{
  "encoder_arch": "convnext",
  "model": "image captioner",
  "dataset": "procedural textures in two colours, tilted and lit",
  "train_examples": 195000,
  "image_size": 64,
  "crop_scale_min": 1,
  "horizontal_flip": false,
  "translate": 0.06,
  "rotation_deg": 10,
  "color_jitter": 0.2,
  "tokenizer": "word",
  "vocab_size": 52,
  "encoder_isotropic": false,
  "encoder_norm": "rmsnorm",
  "encoder_activation": "geglu",
  "encoder_moe": "top_k",
  "encoder_num_experts": 4,
  "encoder_moe_every": 1,
  "encoder_expert_mlp_ratio": 1,
  "encoder_experts_per_token": 2,
  "encoder_shared_expert": false,
  "encoder_patch_size": [4, 4],
  "encoder_conv_stem": false,
  "encoder_depths": [4, 4, 4],
  "encoder_widths": [64, 128, 256],
  "encoder_kernel_size": 5,
  "fusion": "cross_attention",
  "decoder_width": 192,
  "decoder_layers": 6,
  "decoder_norm": "layernorm",
  "decoder_norm_position": "pre",
  "decoder_activation": "reglu",
  "decoder_mlp_ratio": 2.67,
  "decoder_head_dim": 48,
  "decoder_fused_qkv": true,
  "decoder_bias": "none",
  "decoder_qk_norm": false,
  "decoder_parallel_block": false,
  "decoder_inner_norm": false,
  "decoder_drop_path": 0.15,
  "decoder_positions": "rope",
  "decoder_cross_attention_every": 1,
  "decoder_tie_embeddings": false,
  "residual_init": "zero_last",
  "optimizer": "adamw",
  "lr": 0.0021,
  "beta1": 0.9,
  "beta2": 0.98,
  "eps": 1e-10,
  "grad_clip": 5.0,
  "steps": 11100,
  "batch_size": 384,
  "epochs": 21.9,
  "lr_schedule": "linear",
  "final_lr_fraction": 0.1,
  "warmup_steps": 550,
  "weight_decay": 0.2
}
Rows from expert 0 of block 9 of the image encoder, named by matrix and row number. Rows with one number belong to one neuron. Each number is 200 + 20 x the weight over its row's rms, rounded and kept within 0 to 999. All counts start at 0. After the name is the row's rms in percent of the matrix's.
# gate: expert gate (encoder.blocks.9.mlp.gate, 4x256x256), inputs 128-255
# up: expert up (encoder.blocks.9.mlp.up, 4x256x256), inputs 128-255
# down: expert down (encoder.blocks.9.mlp.down, 4x256x256, transposed), outputs 128-255
gate.110,108,171,230,220,212,212,218,236,177,190,198,167,217,178,187,159,207,196,169,222,167,176,235,196,224,154,234,207,196,208,212,187,213,185,228,187,191,220,212,230,209,216,185,205,228,203,190,211,184,195,193,192,217,161,174,188,239,191,167,164,174,166,163,205,218,225,188,198,160,210,211,185,212,193,176,212,202,209,215,193,204,196,191,183,221,179,182,177,227,196,188,177,170,210,225,217,215,213,222,207,207,182,178,203,226,210,199,207,194,236,218,189,218,199,221,175,193,161,203,219,185,211,226,205,185,176,215,205,179
up.110,107,204,190,215,188,224,222,204,218,203,231,177,181,183,210,194,228,225,184,192,186,225,225,170,223,179,172,208,214,182,193,160,208,143,223,175,196,250,198,211,219,225,206,176,203,199,200,178,175,189,214,188,203,205,203,170,246,198,202,205,213,167,182,163,203,166,234,174,195,199,190,165,199,233,194,187,187,197,184,234,200,218,174,212,244,206,224,218,223,219,229,225,227,210,147,212,204,203,200,219,189,198,202,201,218,181,194,220,206,212,205,152,195,214,197,177,186,185,199,188,213,215,190,207,147,181,195,198,159
down.110,111,246,221,221,209,227,216,185,218,236,226,200,211,203,201,217,179,178,208,210,216,189,208,213,198,189,171,205,186,194,207,214,184,209,162,173,261,178,214,226,186,152,199,173,222,222,209,186,222,237,212,167,187,170,191,186,208,199,164,200,172,219,191,190,206,246,191,179,192,205,188,179,181,208,203,194,211,184,187,173,206,186,200,225,191,211,229,189,211,224,241,223,211,212,257,182,211,204,215,210,211,235,222,226,210,226,174,188,211,221,198,213,207,196,207,195,180,222,201,185,204,202,224,214,185,235,189,195,192
gate.111,092,187,204,193,191,194,198,214,239,201,172,208,185,175,162,155,180,201,240,205,201,232,205,227,218,196,230,224,176,196,193,231,239,220,190,189,218,216,214,189,202,190,202,188,225,241,204,220,188,216,208,195,179,206,186,183,197,201,192,173,218,192,197,184,160,221,214,195,181,199,226,217,206,180,220,216,239,173,206,187,189,185,254,191,147,193,164,202,209,200,156,140,165,202,197,184,193,190,214,199,211,210,207,207,155,191,194,200,166,203,216,236,215,218,200,240,205,223,172,210,213,204,210,192,226,213,222,166,173
up.111,094,211,185,230,183,220,193,246,166,178,210,203,199,235,156,166,223,201,209,235,199,215,195,198,208,181,218,193,148,219,198,201,205,214,179,167,224,202,176,174,203,216,173,192,246,217,177,197,170,178,229,172,205,189,181,180,210,217,160,177,212,199,210,176,195,166,185,166,203,191,217,207,184,209,254,201,204,209,228,178,173,200,221,201,181,213,219,210,202,163,201,170,197,231,207,168,165,217,206,213,177,217,179,194,180,233,192,203,198,200,178,208,188,232,208,220,175,203,184,188,207,182,211,223,186,194,230,169,167
down.111,095,194,182,205,192,186,225,195,196,181,168,210,209,227,207,206,216,228,223,218,193,181,193,197,180,202,206,170,165,201,197,187,255,216,216,216,188,149,163,189,218,199,209,199,237,179,192,234,181,172,204,188,175,220,225,208,216,174,222,189,220,219,227,222,188,173,218,233,216,149,208,220,221,205,206,210,219,200,234,220,181,220,224,199,208,205,191,202,193,189,187,200,194,193,165,187,227,211,188,190,198,195,199,182,193,201,191,187,173,176,201,204,204,220,214,207,193,147,199,192,198,182,157,208,198,179,185,217,216
gate.112,096,208,217,244,235,199,170,201,186,173,179,201,222,198,203,220,184,185,163,221,200,218,195,189,190,221,221,205,198,190,212,181,235,203,211,224,161,181,197,214,221,225,197,185,184,179,234,213,191,238,178,195,198,174,224,224,221,211,197,224,215,199,185,186,228,216,200,205,222,234,241,238,199,217,202,201,181,217,189,206,170,207,202,199,204,190,178,204,165,189,203,154,187,204,189,196,179,201,225,210,213,156,202,160,203,187,205,223,179,210,221,197,193,164,208,196,193,233,187,175,176,197,230,205,216,187,209,180,197
up.112,092,237,184,220,206,193,182,224,167,175,236,196,168,165,190,199,225,195,205,213,174,206,181,255,207,192,152,223,190,208,211,190,187,202,166,175,191,209,192,238,197,212,214,184,226,195,184,197,197,207,201,211,231,175,190,183,175,203,174,196,211,234,214,191,249,206,176,182,214,190,203,231,193,178,184,220,198,188,226,173,192,218,217,212,210,211,221,169,191,181,208,217,216,229,206,198,217,191,198,171,167,202,223,207,213,202,150,221,182,185,191,182,201,180,194,210,210,217,208,205,207,148,215,201,169,206,215,218,189
down.112,091,196,200,226,197,179,186,213,220,228,255,222,234,225,197,178,214,204,170,219,204,186,212,199,168,217,222,213,205,202,221,185,234,202,222,175,250,173,208,212,181,200,186,193,197,193,205,187,199,189,199,180,183,189,219,191,167,184,224,185,187,226,173,233,147,236,188,168,190,194,182,231,192,227,211,211,202,213,175,208,195,228,215,192,193,224,175,190,228,238,231,215,207,213,193,209,201,182,164,228,201,206,194,193,195,197,201,167,197,176,198,197,197,198,180,190,210,206,203,161,173,191,147,189,202,183,210,169,204
gate.113,110,187,218,200,211,203,221,177,228,212,196,198,239,232,213,174,182,199,211,190,200,182,171,177,191,195,198,212,219,183,216,215,195,204,221,242,205,220,201,156,219,221,188,222,206,196,188,202,172,195,182,166,174,190,238,198,222,189,212,154,241,186,187,140,173,223,181,185,175,203,234,202,204,239,217,195,190,182,185,192,204,208,213,202,193,203,178,199,194,187,205,208,210,197,206,232,206,200,195,250,208,218,201,197,185,178,202,201,195,207,219,204,214,183,225,240,192,167,235,187,227,240,203,195,238,218,181,192,208
up.113,111,188,197,210,200,222,217,190,200,173,170,159,162,226,190,240,149,228,190,182,183,200,206,201,182,216,207,184,196,197,191,200,208,193,173,214,196,240,222,204,178,182,233,197,217,242,243,201,202,195,176,193,180,220,181,163,197,184,186,201,202,195,213,201,178,220,229,192,238,221,223,203,190,246,194,235,227,188,210,217,199,249,196,158,182,215,213,197,185,196,196,209,188,254,205,174,178,185,220,184,207,206,200,186,218,241,226,221,229,191,195,193,199,227,204,215,205,210,217,198,213,185,209,152,196,216,189,204,197
down.113,122,152,227,251,183,198,203,220,200,180,210,202,186,207,176,202,178,189,230,226,222,187,234,199,217,182,236,194,190,211,198,145,190,205,204,209,214,186,198,205,199,171,200,217,227,216,201,184,197,208,224,195,203,203,178,213,182,204,219,205,185,195,176,192,204,199,204,229,218,189,201,219,230,199,189,215,189,178,225,217,205,201,199,190,193,213,204,198,198,182,219,179,167,208,192,211,250,188,189,200,195,208,179,221,196,187,212,194,187,209,216,178,203,186,193,185,225,222,230,236,208,190,217,230,220,170,240,183,213
gate.114,113,209,225,191,193,153,150,199,207,171,195,188,209,221,190,202,177,223,180,199,190,208,210,194,204,226,169,198,207,225,215,147,192,199,204,194,212,196,221,185,180,184,198,200,237,205,171,219,167,205,210,192,201,218,214,190,199,203,155,233,199,218,207,202,165,207,184,209,207,190,199,220,181,204,204,195,190,218,229,198,182,178,204,212,201,180,214,197,222,229,229,216,202,206,241,195,209,205,165,207,169,231,152,215,188,209,197,193,194,205,193,160,191,184,196,225,205,213,230,230,217,192,151,196,167,220,222,197,170
up.114,108,186,193,215,200,197,211,200,227,225,214,195,152,187,197,191,210,219,192,217,212,220,177,197,197,177,201,211,197,178,209,257,197,241,180,236,195,219,189,210,199,203,217,188,175,168,203,159,243,214,157,186,205,199,241,196,183,222,177,160,189,168,189,194,191,194,215,219,183,167,218,237,197,203,237,221,224,204,172,193,181,206,210,185,182,230,188,209,212,210,173,185,199,213,169,193,202,239,215,209,204,181,206,162,182,188,202,219,214,191,213,206,194,201,211,172,205,223,185,178,193,202,223,215,233,158,155,223,217
down.114,118,198,213,198,198,210,183,197,209,187,184,209,229,165,222,218,189,200,207,211,206,211,217,191,194,208,223,207,180,170,227,180,201,201,180,228,198,182,212,181,195,171,198,196,217,227,174,183,198,219,223,169,210,208,169,237,225,221,215,204,164,226,168,216,231,176,200,228,206,213,175,230,244,202,221,201,211,165,191,191,203,177,165,225,205,201,190,168,192,187,205,183,196,236,216,193,222,183,205,168,192,193,210,236,216,191,220,181,205,187,179,214,172,182,194,209,210,212,242,208,217,193,233,226,232,219,213,199,174
gate.115,100,201,182,221,195,195,182,202,194,189,228,210,191,187,197,216,169,220,232,168,196,220,168,221,162,223,183,208,185,183,178,236,229,186,205,193,186,194,228,189,186,187,189,184,188,207,197,184,251,185,209,236,168,205,222,210,176,186,225,175,180,197,184,217,218,204,224,176,218,171,220,161,190,206,183,235,185,180,187,200,212,218,234,188,204,216,179,210,190,158,197,199,178,175,198,191,181,211,202,203,216,241,232,206,183,185,211,168,188,190,175,242,182,193,220,215,186,192,192,204,218,199,175,206,228,203,200,200,210
up.115,102,203,214,178,196,159,191,220,191,163,237,170,189,195,196,202,189,200,216,211,213,202,199,211,183,160,206,173,215,187,140,235,233,200,170,157,205,187,216,184,198,188,197,211,187,205,249,218,214,211,222,198,212,190,204,182,171,197,201,167,203,191,179,218,173,181,221,198,157,200,181,189,210,184,188,231,205,219,211,179,220,182,199,203,212,238,216,199,212,199,198,219,210,187,195,197,221,227,207,199,164,206,173,200,230,210,187,218,154,163,199,204,188,180,227,222,215,177,179,232,209,199,171,218,161,217,185,230,181
down.115,112,205,180,181,202,194,235,208,186,224,231,195,226,228,197,223,224,199,236,240,158,216,154,174,214,173,197,240,183,165,223,176,210,231,189,221,196,177,192,233,178,211,248,200,233,216,172,205,178,175,246,200,179,181,210,216,190,212,211,185,196,198,192,222,207,176,197,237,216,156,178,195,204,218,201,190,194,179,234,191,214,184,200,205,179,213,193,160,199,171,205,201,193,194,178,164,211,181,200,182,176,167,219,177,242,230,215,224,187,217,187,188,202,221,206,213,175,228,209,187,218,191,211,206,171,225,194,178,196
gate.116,091,186,208,253,207,174,197,175,227,192,204,159,176,174,151,185,178,191,187,226,201,192,209,182,190,227,192,184,191,176,211,221,199,201,211,170,200,227,244,161,230,197,217,210,230,211,219,185,181,194,180,281,167,199,209,195,201,233,180,208,186,222,190,204,171,196,228,187,208,202,178,224,222,175,224,235,204,228,208,172,185,182,199,215,180,189,195,203,215,211,212,191,163,214,220,225,192,197,196,230,181,199,241,202,187,234,213,224,191,216,179,216,199,186,220,232,236,175,179,217,207,165,195,185,172,209,215,173,233
up.116,092,215,201,168,211,198,176,182,217,215,190,228,234,198,206,177,216,218,214,209,224,177,205,216,173,195,216,172,210,165,207,179,208,196,203,199,220,174,186,189,187,204,215,199,182,217,154,208,202,195,212,178,199,187,211,216,197,166,194,219,202,217,207,185,184,205,198,188,214,177,234,217,166,189,186,221,203,178,217,221,193,225,197,186,205,167,203,196,183,193,201,203,225,202,177,185,193,196,198,202,163,229,240,187,194,182,227,199,235,171,217,185,207,189,188,227,158,177,224,176,227,185,206,181,155,159,199,200,181
down.116,088,156,220,193,202,180,250,198,160,231,208,204,194,201,178,213,231,200,173,205,204,225,171,181,209,188,242,197,232,223,201,220,209,198,227,205,219,220,180,207,175,228,216,190,221,198,224,229,188,212,187,168,205,183,212,172,162,239,174,172,202,174,202,176,194,200,243,206,217,203,199,228,180,186,160,194,177,200,205,205,213,218,219,229,197,190,187,222,202,217,229,242,206,180,207,202,215,173,245,206,225,175,203,212,200,202,227,204,217,219,212,176,216,181,185,148,188,231,212,214,215,187,201,198,198,191,247,196,197
gate.117,105,220,229,192,225,171,181,204,205,221,179,219,228,229,221,213,207,196,184,188,189,182,185,192,186,214,212,182,203,222,191,179,223,222,199,164,210,182,162,236,207,214,208,234,195,215,220,206,195,243,179,192,175,207,217,187,188,153,236,216,188,222,213,232,202,226,207,207,170,211,174,177,173,185,199,199,194,207,204,216,200,188,214,199,206,167,189,193,184,255,189,176,242,170,188,200,187,204,219,211,189,177,236,180,224,180,229,196,232,220,197,184,221,209,227,236,229,165,225,200,179,173,196,209,235,192,213,200,200
up.117,104,215,173,186,205,207,173,216,171,172,204,182,220,195,204,251,212,195,226,181,204,179,209,194,224,211,226,207,213,181,205,200,225,166,206,211,200,216,165,224,175,215,202,192,236,163,205,236,217,196,202,214,213,207,204,200,191,182,196,181,211,215,225,218,182,224,207,215,200,194,190,170,197,226,182,206,208,220,205,212,246,195,229,224,190,224,186,189,184,192,240,228,196,172,192,206,229,205,198,196,183,201,203,204,211,219,160,214,176,225,233,184,253,181,202,221,213,224,230,216,204,206,161,210,190,207,223,231,248
down.117,110,214,199,242,181,225,197,186,234,203,209,176,204,258,212,192,206,212,215,195,175,176,209,201,219,197,202,154,195,170,170,201,221,201,197,195,212,208,184,213,190,196,200,179,218,211,210,205,175,183,193,208,185,220,189,194,198,200,199,198,219,243,210,187,236,218,202,193,224,146,190,219,160,221,235,237,207,226,227,227,204,170,213,198,202,231,226,227,212,181,194,207,182,207,197,157,234,232,202,222,188,222,180,179,164,204,228,212,186,168,224,224,212,225,219,206,167,217,171,190,239,181,189,206,184,196,207,217,217
gate.118,093,239,227,187,174,181,189,173,192,173,168,213,212,178,216,211,204,209,214,186,193,176,208,188,191,224,189,193,237,182,202,204,172,190,184,186,183,184,226,209,196,183,195,231,206,197,208,209,237,233,185,169,201,199,163,194,210,190,193,241,204,232,221,173,218,157,231,189,234,221,189,199,165,232,223,179,234,198,205,209,217,217,192,197,231,191,187,226,224,223,213,178,198,184,211,204,181,187,225,177,211,201,198,197,179,208,204,159,191,186,237,204,185,195,212,216,224,202,219,169,178,200,207,211,234,197,195,183,166
up.118,098,219,237,189,193,171,182,159,182,200,198,179,202,198,193,206,198,212,187,176,197,207,206,171,181,216,153,190,197,195,224,196,229,223,187,190,223,198,228,178,204,186,220,212,208,227,228,177,223,206,217,165,206,191,193,204,168,189,186,234,208,215,212,170,224,162,209,200,196,220,188,229,189,205,205,211,218,183,226,206,221,186,233,198,242,187,206,201,219,210,211,187,207,205,208,224,198,194,193,202,215,173,205,202,189,188,220,194,192,209,234,167,160,203,213,187,228,208,226,197,156,201,209,202,231,166,179,172,198
down.118,093,179,213,228,201,204,221,188,159,210,225,183,188,210,208,175,199,216,232,184,191,210,167,194,220,168,208,154,248,218,217,162,186,217,225,163,185,226,199,218,157,207,193,194,209,203,232,206,176,229,186,180,186,178,203,160,183,229,186,238,186,174,220,196,180,247,227,200,220,157,199,230,178,213,217,238,178,222,197,210,230,213,241,206,190,191,194,202,226,197,208,237,225,168,210,217,202,181,203,195,225,214,191,203,201,208,223,232,206,190,240,205,213,190,201,179,171,190,178,220,204,200,172,197,214,203,210,189,190
gate.119,098,196,192,177,196,213,219,173,236,213,220,225,198,211,231,204,200,223,177,161,187,216,196,188,206,199,173,214,207,220,154,203,200,162,213,214,185,181,193,218,178,189,216,210,169,218,181,206,186,210,202,168,174,219,239,185,234,171,224,221,171,181,164,200,252,186,199,217,223,243,215,195,198,181,213,193,187,189,238,172,219,165,209,232,228,215,194,227,181,184,216,219,206,215,190,212,183,198,197,213,208,235,207,166,189,179,170,184,184,193,195,198,165,225,211,216,179,193,219,191,217,198,208,185,202,196,177,206,220
up.119,095,207,205,198,214,197,226,220,179,186,197,175,189,206,162,153,176,197,178,243,220,215,211,209,232,210,178,192,202,211,177,197,197,178,195,203,216,203,204,173,218,197,193,224,212,227,198,209,161,204,235,174,191,185,206,219,223,189,177,210,178,188,174,231,186,197,211,222,198,212,186,147,168,183,156,190,212,239,189,197,230,238,198,216,205,191,159,232,214,208,164,223,205,172,251,180,186,193,196,205,220,228,183,195,217,191,200,205,191,221,206,189,191,204,205,198,184,188,209,171,206,159,208,202,190,219,203,210,219
down.119,092,190,210,193,222,198,227,218,161,178,201,213,220,209,175,206,207,137,197,171,194,213,224,205,221,147,190,217,175,218,211,211,221,198,221,196,211,185,172,217,192,222,218,194,236,212,214,233,205,206,232,213,183,213,168,192,213,218,190,222,218,186,233,212,200,210,165,217,194,220,199,169,231,206,186,163,182,174,214,191,188,169,185,200,227,180,204,219,235,202,212,219,176,200,204,194,209,161,231,204,222,162,194,193,224,170,213,188,228,194,207,189,176,151,195,160,164,197,217,206,183,176,168,223,213,215,231,201,197
gate.120,093,153,216,211,210,204,199,210,216,229,202,191,193,208,178,210,220,227,210,183,203,186,229,161,209,203,192,194,161,199,196,199,225,193,206,187,212,222,206,189,249,189,225,218,203,223,191,209,198,184,184,188,195,232,249,194,202,214,177,204,195,175,173,237,188,192,199,194,197,212,226,202,156,193,185,223,220,201,207,178,197,192,201,151,183,207,223,202,214,223,195,175,196,208,146,176,196,223,213,187,158,138,204,203,236,198,206,223,213,198,185,215,223,210,196,225,194,181,233,199,188,249,221,206,215,202,224,174,212
up.120,094,160,168,209,202,184,217,187,180,214,201,225,222,208,203,223,223,205,178,202,177,187,194,209,193,221,184,200,218,237,208,218,161,225,152,203,199,234,221,189,195,213,171,216,208,187,222,193,225,221,191,193,214,194,230,182,207,230,187,157,200,206,197,239,205,204,193,187,210,185,190,213,222,188,225,178,161,177,225,191,216,174,205,250,206,247,223,199,238,239,215,202,247,181,212,190,204,197,203,169,220,212,178,207,170,184,201,228,164,176,209,173,216,208,171,202,226,225,227,210,179,181,194,196,198,206,204,192,197
down.120,087,232,208,194,184,234,213,198,189,204,231,224,215,221,236,194,220,181,226,160,155,219,209,200,195,204,210,203,194,151,217,199,195,210,177,200,208,211,206,206,177,207,215,178,174,232,175,222,183,178,200,179,192,187,178,213,232,176,178,176,204,205,207,196,196,214,197,211,186,158,186,202,209,237,223,191,218,195,236,190,190,169,204,188,213,212,183,177,225,201,212,204,208,217,213,159,201,199,208,187,169,169,211,212,211,180,262,215,173,196,225,230,200,204,197,219,163,207,183,188,213,167,222,176,227,185,214,202,200
gate.121,096,201,208,237,227,176,184,220,228,178,220,193,190,225,178,229,217,166,226,217,211,180,184,200,184,190,183,207,176,185,202,190,184,146,178,193,216,200,203,179,185,215,239,201,216,189,172,186,205,194,183,233,210,200,160,223,176,200,210,201,208,207,218,186,218,207,216,201,201,233,221,169,198,231,211,194,178,225,174,172,210,216,185,208,223,231,177,178,195,245,184,206,210,202,219,204,223,200,205,195,201,216,215,193,207,214,198,197,177,167,201,212,195,175,198,188,217,215,215,216,207,175,211,223,210,230,206,170,185
up.121,092,198,216,226,204,220,177,255,161,208,209,184,206,206,183,187,205,210,231,186,200,197,178,213,176,189,213,184,211,218,195,208,220,190,199,208,191,206,191,194,206,180,194,246,183,195,189,184,194,185,184,196,181,196,219,217,256,232,194,204,195,190,199,210,189,207,191,177,190,193,179,213,158,161,198,187,178,205,205,187,173,204,189,198,215,166,206,218,192,196,198,200,179,191,177,207,165,168,170,195,196,178,211,234,229,207,196,223,208,230,217,228,173,193,198,197,188,154,209,195,164,201,168,195,186,219,193,170,184
down.121,085,162,177,199,183,209,189,182,225,179,172,213,183,217,240,173,181,229,212,199,197,180,249,224,222,211,194,171,169,184,195,195,227,201,199,187,200,202,227,226,187,173,189,213,204,187,197,187,194,197,194,193,200,207,190,201,214,170,236,216,236,237,207,212,185,250,225,164,217,194,176,227,180,224,207,225,215,229,202,220,185,193,205,191,193,231,211,202,210,208,204,164,208,207,161,160,196,225,204,221,200,210,182,205,179,195,208,202,194,149,191,221,193,188,224,227,199,220,199,224,195,210,190,175,199,195,205,224,199
gate.122,097,198,212,160,213,160,166,195,262,204,208,167,219,164,195,187,188,195,186,232,224,199,181,206,219,197,195,160,225,190,196,232,203,206,214,219,188,246,212,166,201,218,201,162,208,204,183,204,201,198,223,193,201,213,211,182,245,174,178,218,232,180,186,213,188,182,184,226,186,231,189,225,198,206,212,187,211,228,195,196,180,198,168,234,234,170,181,211,186,212,227,202,178,179,202,207,200,203,195,225,208,186,204,236,166,188,153,194,210,193,171,210,185,203,214,171,195,225,211,176,223,216,206,185,193,172,186,205,166
up.122,102,219,172,166,199,171,184,228,231,240,198,182,191,178,171,211,224,215,202,169,175,139,199,186,244,175,195,179,219,196,183,211,223,192,197,202,157,210,199,204,219,214,186,189,227,233,204,184,179,225,223,190,198,204,196,211,247,219,192,223,201,174,198,199,183,185,209,191,216,219,199,192,223,173,205,207,163,196,223,220,163,246,186,221,192,204,218,203,185,240,176,187,182,189,173,226,201,198,191,211,203,158,199,187,182,176,165,219,186,228,212,237,212,223,161,175,176,203,217,176,191,190,218,219,180,216,192,170,210
down.122,103,211,175,224,197,219,223,142,212,184,224,148,185,209,214,197,194,179,176,185,183,167,186,192,227,197,196,214,200,179,202,192,204,218,185,218,191,216,224,157,180,206,252,174,200,196,163,183,225,184,228,227,213,180,162,210,223,192,180,192,180,208,199,197,221,201,168,208,228,208,214,206,196,230,197,206,198,221,205,179,198,225,193,176,178,214,193,238,193,214,190,178,212,213,193,205,189,199,139,210,213,202,207,196,215,174,181,206,204,195,211,212,214,207,215,206,156,182,177,196,199,192,210,182,186,175,187,187,185
gate.123,101,212,185,211,190,182,223,231,175,183,210,208,227,209,188,193,185,231,204,181,199,216,219,224,229,232,218,209,170,229,194,214,224,168,197,229,193,216,202,193,171,174,187,183,200,190,183,178,232,189,196,171,156,171,229,226,172,221,182,202,236,250,169,222,165,215,204,199,203,216,188,193,198,194,215,201,184,194,172,208,192,231,228,182,198,213,181,220,219,203,218,202,182,165,196,175,211,196,200,196,176,176,186,216,202,192,236,174,190,203,212,200,210,205,189,188,226,223,214,156,218,194,187,250,231,240,196,208,216
up.123,103,196,187,219,236,177,193,220,183,200,205,189,187,196,202,193,229,178,226,241,221,209,187,202,205,223,198,209,205,229,175,184,205,183,197,208,221,183,236,180,230,184,212,222,186,213,204,185,237,180,194,192,182,190,184,194,158,166,226,192,192,198,156,197,169,176,211,153,195,229,208,201,213,200,186,177,199,199,201,210,173,198,242,165,219,186,231,197,196,207,171,204,215,206,194,162,222,197,179,208,183,184,177,179,214,209,224,199,210,203,202,205,207,218,167,150,188,204,197,184,172,216,166,245,237,218,206,153,187
down.123,103,200,185,199,192,186,210,216,225,214,184,230,207,196,228,176,201,177,212,206,213,171,212,193,163,191,203,195,172,201,202,205,201,173,226,181,199,159,183,234,186,166,197,208,183,180,201,236,176,193,171,212,173,182,213,174,187,214,214,215,217,198,175,195,213,203,233,235,194,171,166,199,173,245,208,217,228,205,203,226,190,202,220,218,181,185,229,186,238,193,159,201,180,184,187,195,217,220,194,197,213,198,217,190,193,212,215,229,224,217,186,224,248,236,208,199,195,176,162,199,232,201,190,238,203,192,186,223,204
gate.124,102,230,191,205,218,217,192,193,226,195,185,205,200,191,173,183,162,220,202,202,189,226,187,149,192,193,197,202,193,233,196,232,206,207,192,195,204,180,179,204,181,229,209,176,179,206,178,189,151,188,175,193,186,185,166,211,194,218,168,198,216,213,208,180,229,180,172,203,202,180,222,193,190,159,227,194,182,167,202,214,164,184,211,216,220,183,179,221,180,214,177,239,228,245,206,163,188,195,195,189,162,234,196,198,208,192,197,171,224,217,202,173,166,198,178,191,203,191,207,167,195,212,207,206,200,192,175,198,172
up.124,111,198,161,198,204,202,149,242,216,190,193,205,207,237,188,223,214,219,201,182,178,191,218,167,205,206,196,217,208,208,168,200,183,187,202,187,196,212,214,204,152,162,182,191,167,228,204,200,248,222,185,199,175,221,206,214,216,214,205,189,187,190,241,200,194,226,192,159,188,200,225,185,221,201,226,198,184,186,165,211,163,209,191,169,207,213,225,171,193,199,178,222,194,192,201,184,212,222,198,218,188,182,187,156,189,213,190,212,216,190,186,202,214,206,223,195,199,200,181,227,219,197,199,197,177,206,157,211,198
down.124,119,216,173,184,215,220,174,191,241,192,184,191,199,158,216,191,180,237,184,181,188,171,196,225,213,250,187,176,185,206,210,219,207,219,191,214,211,226,208,193,220,239,165,205,162,193,215,235,230,206,185,186,192,197,180,206,222,183,199,225,199,196,190,199,217,187,184,201,199,220,179,211,193,190,181,214,192,212,199,199,219,200,166,217,180,185,182,183,196,210,198,222,194,220,168,196,185,234,191,232,205,212,250,207,212,196,179,171,193,185,177,199,214,211,239,208,201,196,191,180,200,230,233,164,224,193,195,204,212
gate.125,097,231,202,203,213,215,185,224,189,240,198,168,184,206,181,203,211,186,189,194,221,207,215,222,205,189,214,193,196,218,178,192,191,199,202,176,185,206,181,155,200,185,214,172,195,202,196,181,178,207,186,198,176,235,228,215,194,207,205,185,193,214,166,208,210,213,189,213,200,183,205,168,195,185,201,195,167,199,193,190,183,220,200,205,182,224,233,180,193,183,197,184,213,214,181,135,195,204,200,185,201,180,175,177,205,239,190,231,193,194,199,208,203,232,218,218,188,194,186,193,205,194,210,183,218,203,166,202,220
up.125,102,195,224,221,189,215,171,181,206,198,190,199,192,158,220,197,179,203,237,224,149,224,218,189,205,212,175,181,192,185,231,176,207,249,211,196,203,206,236,191,211,159,243,206,221,222,202,182,230,174,184,202,195,190,172,202,173,177,200,180,224,210,198,205,195,222,192,216,189,212,210,179,203,176,212,181,190,176,200,219,191,190,250,221,218,191,184,199,242,217,185,181,180,180,209,233,213,180,194,202,209,215,221,208,154,198,195,186,169,238,190,156,196,203,225,220,221,186,221,187,183,186,195,214,183,197,194,181,186
down.125,102,188,182,187,195,226,186,223,207,154,181,206,201,209,230,211,199,210,216,227,206,195,239,173,180,195,186,209,168,149,182,214,190,193,188,213,206,174,228,200,211,214,210,212,213,201,146,200,194,175,240,225,217,180,188,225,224,201,199,162,205,209,182,207,213,203,198,214,183,183,199,209,209,223,202,174,202,202,194,210,175,173,170,214,162,194,209,195,202,195,207,195,183,230,181,175,217,211,170,200,155,205,210,198,213,204,216,199,221,207,186,206,214,184,217,239,207,202,198,178,214,165,229,192,200,226,182,205,196
gate.126,102,213,215,202,209,200,180,183,168,211,196,207,208,202,180,209,179,186,199,190,173,218,191,217,198,199,181,208,211,184,205,185,218,171,242,172,183,155,177,198,210,211,229,203,181,197,177,216,180,198,216,210,197,206,202,227,184,237,227,202,211,241,204,210,189,203,203,190,224,211,200,221,224,215,212,164,247,244,177,202,202,175,223,210,184,183,251,220,204,189,177,212,229,209,189,201,221,228,195,221,207,190,209,203,221,199,205,181,149,171,206,186,236,201,184,216,209,170,193,237,214,173,238,218,190,214,176,202,183
up.126,097,180,206,222,179,215,213,210,203,180,176,241,174,216,221,182,210,202,204,214,213,185,201,212,203,170,181,208,221,182,213,194,199,198,188,196,199,193,226,203,226,182,228,215,168,170,227,165,250,172,218,183,192,201,180,228,220,211,200,190,186,214,223,203,193,213,205,191,202,220,236,193,185,201,202,215,249,188,181,190,199,214,230,179,187,243,190,224,188,199,214,191,203,179,209,213,234,231,227,195,208,182,186,214,218,236,185,203,204,203,182,210,220,211,203,157,169,202,187,170,209,209,192,198,213,172,177,174,180
down.126,101,193,194,201,207,192,214,211,204,163,205,175,207,159,212,211,161,191,226,171,232,218,207,157,201,239,238,212,198,189,226,209,230,202,181,186,205,198,203,212,213,216,173,196,213,217,204,196,217,215,194,193,182,192,202,198,221,197,228,194,206,159,200,176,169,185,226,267,219,191,175,205,241,212,230,190,218,187,252,201,179,216,191,160,222,196,177,156,180,185,206,196,157,228,238,230,195,183,221,191,170,146,221,189,203,189,179,205,180,170,209,208,190,220,192,213,186,197,226,231,194,199,241,167,207,220,209,198,157